python train.py --horizontal_flip=true --positions="learned" --gradient_centralization=true --magnitude_pruning=0.7
Rows from block 8 of a small image classifier, named by matrix and row number. Rows with one number belong to one neuron. Each number is 128 + 24 x the weight over its row's rms, rounded and kept within 0 to 255. All counts start at 0. Numbers have three digits each. After the name is the row's rms in percent of the matrix's.
After each neuron's rows are labels from the 100 images, of 14976, where the neuron reaches its highest value: "responds to" is what is common among them. Only what is clearly more common there than usual is listed. The data: rendered made-up planets. In brackets: how many of the 100.
# fc1: MLP up (model.blocks.8.mlp.fc1.weight, 1152x192), inputs 0-191
# fc2: MLP down (model.blocks.8.mlp.fc2.weight, 192x1152, transposed), outputs 0-191

fc1.758 095:128128081085128128128079089128128128128083128128166161128128162128096128128167128128128128128128166128128128176092099128128091086128128092128128128128128128165128173128128128128128128128128168128128128173168167128128128128093163128128128128128128162128128128128087174128128128128079128128128086128081160128128128169128128128128174128128174128128083076128128128128128172166128165128095086128086178169128128128128170168086165128168163128128128128128128128128093128093128171128167091128081164128128128089128176128128128128177128128128128128095128085077128128128086167128128128128
fc2.758 082:128082077128085128128128091128163128128128164128128128128128128167128128128128128167128128095067088162128128128128128128128094128128128096128128128128128128128128128128128128128128128167088128084128128128128128128175128128128173128128069128178128128088128128168128159089166090128128128081128128090128128128128128128181128088128128084128128128128128128128128175128128128160128128128128090128128086087128128091175128128128164128128128087173128175070184128128128128091128128128090128128128128128090128128159128128128128072188084128172128178094128172128128086128093128171128169128
responds to: moons: two (98)

fc1.555 084:128128128178128086128128128128128128128172128128128128128128128128128128166128072128128128128086128128076128128169161081128095128169128128172128128128168128128128078128128128128167128075128128128178128080128128085181128128128128128128128128165082088128128128189128128085128165128128128128128128128128128067128128128128128128179128128128128128128181128168128128128128173128128128128128128128128128128090091128128128173128164128128128128082128128128128128128075128167088128128128128128183128128128128128089128128166128169169088180169128128174171128128128175128180076128128087128
fc2.555 080:128084088091086128128128128128128173128172128128128128128128128128128128079167128128093128084160128160128128171128169088128165128169085128128128172128128128128128163128169179128128128128128128080128128128128128128180128128128168128128128128080128128128128172128165128128084169090128095082128128128128128128128128128128128128097088128089082128085128128128128082094128164128128128128128161128128128128128171128128128128087128128128128164128128128078128128128128128089128128128091169128083128128169128165088128128128128128084128128128128173128092128003128128128128128128128128128
responds to: moons: three (93)

fc1.505 095:128128072128128076065128128128128170128128128128128128128128128128128167128128084128128128128048128128128128128170128128128177171128190128128128128128128084171180128128128128096128128128128171128128128091169128128169100128128128128128128128128128078128128128128128128128128128128128072081077128128089128128128090128183128128128128128089176128128128128128181128160093084128128095167128128085128128128128128128128073128128128128128128092128128165080175092128128128128169128128095128128128062128128161128128128128128128087186167128128128128128128128128128085128128128082169096128
fc2.505 085:128128176168128128128128083128128166128128128128128128128128128128128169128090128128128128128128128084169128162128128128128082128128128128128128128081128128128128128128128128128128128163174128128089157128128128128128128128128128168128128086128128128128128160128128128128128172128089166128164128089170087128128128128128165128128128128128128088093169128087128128087128128128128128128164084086128128128080128164128086128128128128128128128128128128083128128128093128169128170095089160169167128164128092128128128128128164094128128128173128128083128087255092128128128090128128128128
responds to: moons: zero (61)

fc1.576 089:074092092128128128128128081128178164128178128128083128128128128128128128128128128128077128191128078128128128128128128128170128180077128182128128156128128128173172128185128080128128128095128128128128128128163128128078128128128128089085179128128128128128128128128128128128128128128128128128185090171128128073128173128128128128128128128128128128081180128128128128128128128081078128128128128128078128128092128128128178128128128128128128128128094128191079180128089128128128128128128167070128128128100168128128128128128162128128087128128128128094128128128128128166128128175128128128
fc2.576 118:128152128128097106128173163128128128128128098098128128158156159100128093157128150128095128128128128128128128128128128128128158128128128128128128099128128157098092128128128128128128128128128128128096128128106128128128128098128128128128166128128128153128153128128128128128128128128161128154128128128128098107128155128128157128128149128128128168157128128128096128128128099128128128160128128156102128128128128128128149128153128101102128128101128128128128128156128128100128128157101128128128108128128128098128156128128128128103161128159100151153128156000098128104128156128128128128
responds to: moons: one (86)

fc1.294 085:128128128128081087128128128086128128128128176128128128128167179128128128128128128128128128128128128128084128128128074128128167128128092169171128128128128087128079128128128128128090128128128088128172203128128179128088128128128175079128128074128128128128128084128128128128128128085128128128128128128128128128128128128171172174128087082128128128128171128173075128082128167128128075091128128128081128128128128128128128128128128074128128128128128128128128178128128128128128128128085185174165128128080128165128128128174128128128128128128128165073128128128128158128179073128128128128
fc2.294 107:128128155128128128128128101128128162164128128128128096128128128128167128128074161128128128128128128128128128128128128128128128128128128128128105128128151128128128128128157098128128096128128128128128128161163128128128128128128128153094128095128161128151156128155128150128159128128093162099094128128128163161081128128155128128128088104128128128128103128100092128128151128128094128128087128128128162084128128128156128128150128128128166128128160128128128159096128104128128101128128128103160160128093128128128128128128128095171160128159102166102128128000128103155128128128158094091
responds to: moons: two (100)

fc1.215 150:128165128154128128128128128128161082091128128099128087128128128098162128128128128128100188128075153128160128147128128169070088128170128128128128071144128128101128128066142128128128128086128128128128092070081128128128128128078128128128128128158161128187105128054179128128163139128095128128128163073112128128128128165128128161128152128128128128128145168128165095128128128128171128128128128128128090093128128107092091097178141128154128128128128196128128128128128128128128128128110128128128128128128093128156128172088128128128128128128101094128128128128128080062128092092157128128
fc2.215 081:175128128128168128128128164128128128128128128128128128128128128128128128088128174128128128172128090128128128091128128128128088163128128128128128128128163128162128128077162128175128080092166128128128128128128128128128090090128128128128128128166128166128128128128128128128169128128096128173128174128128128128128128128172128171128090128093128128128082128091128169128163128128128128128097161128128080186159128170164090128128128128128128086173128128086174097128128168128167092128090128128168128128128169091086128128128128128172167128128128088128179128211085169089128128128128084128
responds to: moons: zero (72)

fc1.393 103:128128148128089128128128128111172128164128128128178128176128173154128128128128128128128128128128128128128128128181128092128128163128178128128128128077128128085128128128128098158128128128066046162076128174128159128128128128128128061170071128107128128128128128165128128128043128128128128128128128128170128128163128128128172128128128128128159128128050128128173128128074128128128128128128128128128128128072128128128128128128160128128128040128128079128128128128128107128081152128128081128128128128128128128128128078128128128128128128128128165080128128128128128128128078128082128128
fc2.393 078:128128128187128128128128175174169128078128128087128128128128128084128128128128087166128164128128128128128176128128128128087128128128128128128128128128128128128128128128128128128128128128128128128165128128128128166128128128128128078086061128177128128128128128077128128128078128128128128174128128128128128128128128128172128092082085169128097166128128089128171128166128128128128090128128128128128128128175128128094128128128128128128128183128128163128128128128128090128165128128128128128128128128128128128128128128128170128128128164128128173090128128255177128128128128128128068128
responds to: rings (69); moons: zero (68)

fc1.10 099:128128128128128128128128128128128128128128079128128128128128128079181161081128150128128128072128128128128128128166128102128128128128202128178128075128128168128128128128128090165128090159128128128174128128177128128128128128128195128128064128105128128128128128099128128128128128128128128088128128128175158128128094128157084128128128128178180092090076084128155128128128128128157128128084128128078128128128128128128128164175128081128128091128086128128128128128128128159077160128128079188162128128128128128128128128128128128194128095085175128128128128183128128128092128128128128128
fc2.10 173:128128128106147128146128146128128128108128128112128128128102128128128102128128128128128128128128128128149128128128128128128100128128128128128128128128111128128128128128128128128106144128128128128128146149146128141107128103107128128106128128128143128151150128128148128152110147111128098128128128105099107128128128099128128128128156109149128128128128128104128128128128128128150128128128128128128106128107128128143128108128152128128128104128128128159128128107107128128128107128146112128128138128128128128149128128106128154128102128128107128106144146255128128128128128143107128128
responds to: moons: two (93)

fc1.507 102:128128128128166159082128091096181128093128128167153128091128128128091085174089128084128094128095128128175090175128128128082128128128128099157128190128128161128128076128090128128084161128128128128128128128128128128128128128128128128080084128128128179128128161128128166128182128128156128128128128128128100128128128085128128088169087128128128128128128075128128155071160165128128182128128128128180128128128128128128128163128128128128128128128128184128128128088090128170128158186128128128085128128128128098074128128128095085128128128128128128128128128128086128128128168128175128128
fc2.507 086:128128086128128128151128090128162128090128128128128088128128091128086128175086075180128128081094128128128085128128128076128128128128156128128128128163128169170128128163128128101128128128166128128081128128096086128128128128128093128128128171157128128086096076086085128128128128128089172128128128128128167128128128128128128128168088128169128170128128128090128100167097128128128128076128128128128128128128128169099128157160128128128128093128092128128176128094166128087181128128165087083128128171128128128128128128128128128128188128128128128128128166128169128128128128177175128172
responds to: moons: three (92)

fc1.96 092:128128128128128128065063128128128128128166128082128128128173084128188128128063128128128128143063128068128128088128128128128128164128179091128096128128128089128128128128128174128128086128128128128160128128128128194128128128128128064128128128196128128128128128128078128085128128128175128161088128128128128128128128084128128128128128128128128070128128128128128158128071128165128128128128128128128128128157128128174092128088128128128062128128171128128128166098056128079170128166128128128128128128128128128128128128128070128128128128128128128128128128128128128128081128128128100128
fc2.96 091:128128128128128172128128128128128128158097128128090128128128160170128128128128096128128128128128128128128158128163128128091128093128095168166128128128163128128163092171128128128128128128128128128160128164128128128128128168128128095128128128128128159128159128128128128128096128128128128128128100090128128128128128128128128128128128128128128097160128128128128165128128128128128170128128128159085128128089128128128128163174173128163128128128173128128128128128128128165128128128089165090128128089088128128128096128166160128128128128128128158164128096255163128174163096128128128091
responds to: moons: zero (94)

fc1.327 093:128128095128128098128164128128089128128128128128128128128128093128128128128170128128128128128128128128128128094083165179128184128128128128128128128181081099128128171128128094128128128128181128128128128167128128161128128128157128128077128128164092128128093128128128128084128128128128128128128128128165079128180170128128128095128173091128128128128186173128128128128179170092128128156128076128128128128128091128095174179079128128128128128089128128128075128128128159165128128128128128163191128128128128177183077076168128128128128128087092128128128083119128163173128128128128128128
fc2.327 092:128128157128128089128169128128087128128128128128128128094128164158088128128165128128128128128128128128128157128084168161085128128128128128128128128128128128168164128128128128128128128128128128128128128087128087100084128096128128128128128097086128094128128091087128128128097128085128128128157128128128128128128172128128160128094128128094168172091128128128128159094161166094082166128128096094128128162165128128160128128128128128128099128128128128128128128128128128091128128128128128128098102162128128128128128160128093160096128165128128128128128128000090128128128087128128091088
responds to: moons: one (100)

fc1.19 090:128077080128128128128128128128128128128090128128165128128128128165169128128165128128128128128128128128183128128128128128128128128128080178087093128128128088128128128091128128158169128128128128128128128128128128079128093128183083128128128172128128128128128128128128128128074128128164128128128128128128128128128194090128128163128128128128092128128128128178128128128168128175083128166091128084128128128081178128128128080128128128128128128128177128128075128083128172175173086128128128128092082128128083180128176128128128128128128128128171128128128128128179168088128090177128128082
fc2.19 114:128128155128128165128170128128128093100128155128095128100128128128128128128128128128090128128174128128157098155154099095094163128128128156128128153128103128128128128128128128128161158128128094128128128128165128128128158128128157096128178100095157128163128160128128128102166128128128128128128128128098096128128128107128128128128128128102128128128128152128128159103128128157128128128128128160128128096104128105128128151128128128162128128128128128128128128128128152128128128128128128097128111128128128128157128128159128155128128128096128098128128128000160128128128128153128164100
responds to: moons: one (100)

fc1.323 089:092128162167085128083128128096128128128172128128128083128128128177089128128128128092170128128128089128128128128128128128128128128128089128128128175082180083128128166128128128128128175084162088182128128128163128179128128128167128128097128128128128128128173069128128128128128128076163128128096128128128128128163187075128128128081128096128167128128128168128128168128128128128128128128089128128169128076128082128128128128128128091128128128128128087128128128166128168128163128073128128128128128093128128128163173095128128128128128128167128128128128086186087165087128128128128128128
fc2.323 177:128128128128128111128128128128148145128128128128128128128147128148128128147112128128128128128128128128128128128128113128128103128128128107145128128128106143128128128128128128128128128144128128128128115105128128128128141150108128128107128128128140128128128148128128128128128110149128128128128105128128128128147128106103128128103128128128128128128128128110128128128112111128128128144128128128145128157128128128128128145128148128128128128128128149128095128106128146128128128113103128143128128103144109128128128128128128128128109128150128106144150128255128128128128128128113128152
responds to: moons: zero (97)

fc1.76 077:128128128167128081128128128128128094128128128082128128128128128128128128128128128128128128128128128128128128128128128181169128128128128182128128128128128128128128128128128128084128177128086128128128183066128079171128128128170174128128128128128081128170077128074128128128128128128128087128128128128080090128128128167128128128128087085174128128128128128128076128075172128128128171128128128128128085059128082128181128186128128128128128128186080128179171187128128181128128128067128128179080128128128128128128128128128128128088128128128128128128128128128128128128128128080128128128
fc2.76 080:128084128069128128128064074094128128097128128171128087077128177128128128128128128128176088128051128128128128128128128128128128086095128128128128088128128128077128128128163165087128086093128128074128128128128128186192128128128128094128128128128128128128128128128085128186128171128128128128128194128128128093128128181128128128128128128128168080128128163128128169165128128128081085128128128169128091128128128085128128128128128067085164128128128128128128128128128128128169128128128128168128128098163128128128128128128128088128128128172128128128083128128168128128128128128128128128
responds to: moons: two (100)

fc1.164 096:172128086169128078073128076128128128128128087128128128181128128128128180128084128167128128186070128128168194128090128128128128128128180128128128077128128128170128128128128096165128128128128128128128128083128128128093182128128168079172128128128128128169128128128128128128087128170088128168071128128128128128068128128128128128128128090128128085167082128128128128128128078128144128128128160103128128094128128128128128128128128158128128175128128128128128128128128128128162082128128079128093128084128128182128128128128128160128173128163128128128128128128165128128164128163128128128
fc2.164 074:128175128128128128128128128128128176128128186165128128128128170128128128128128128128128128128073128078085128128079128128171128075128128087128128128128128128128077128128128128171128188128128128128128088128128083128128084128128128128128095089128128128076128128128128128128128128128128128128128128128128128128128179178128128128128128083128128128128128128078080128128171128128128128163128128128128128128128096128128128089128168128128176128164074077175128080128165128128128082128128171190179083128128080087128128128128128092128163128128128128128128128216128128128128128084128128084
responds to: moons: two (98)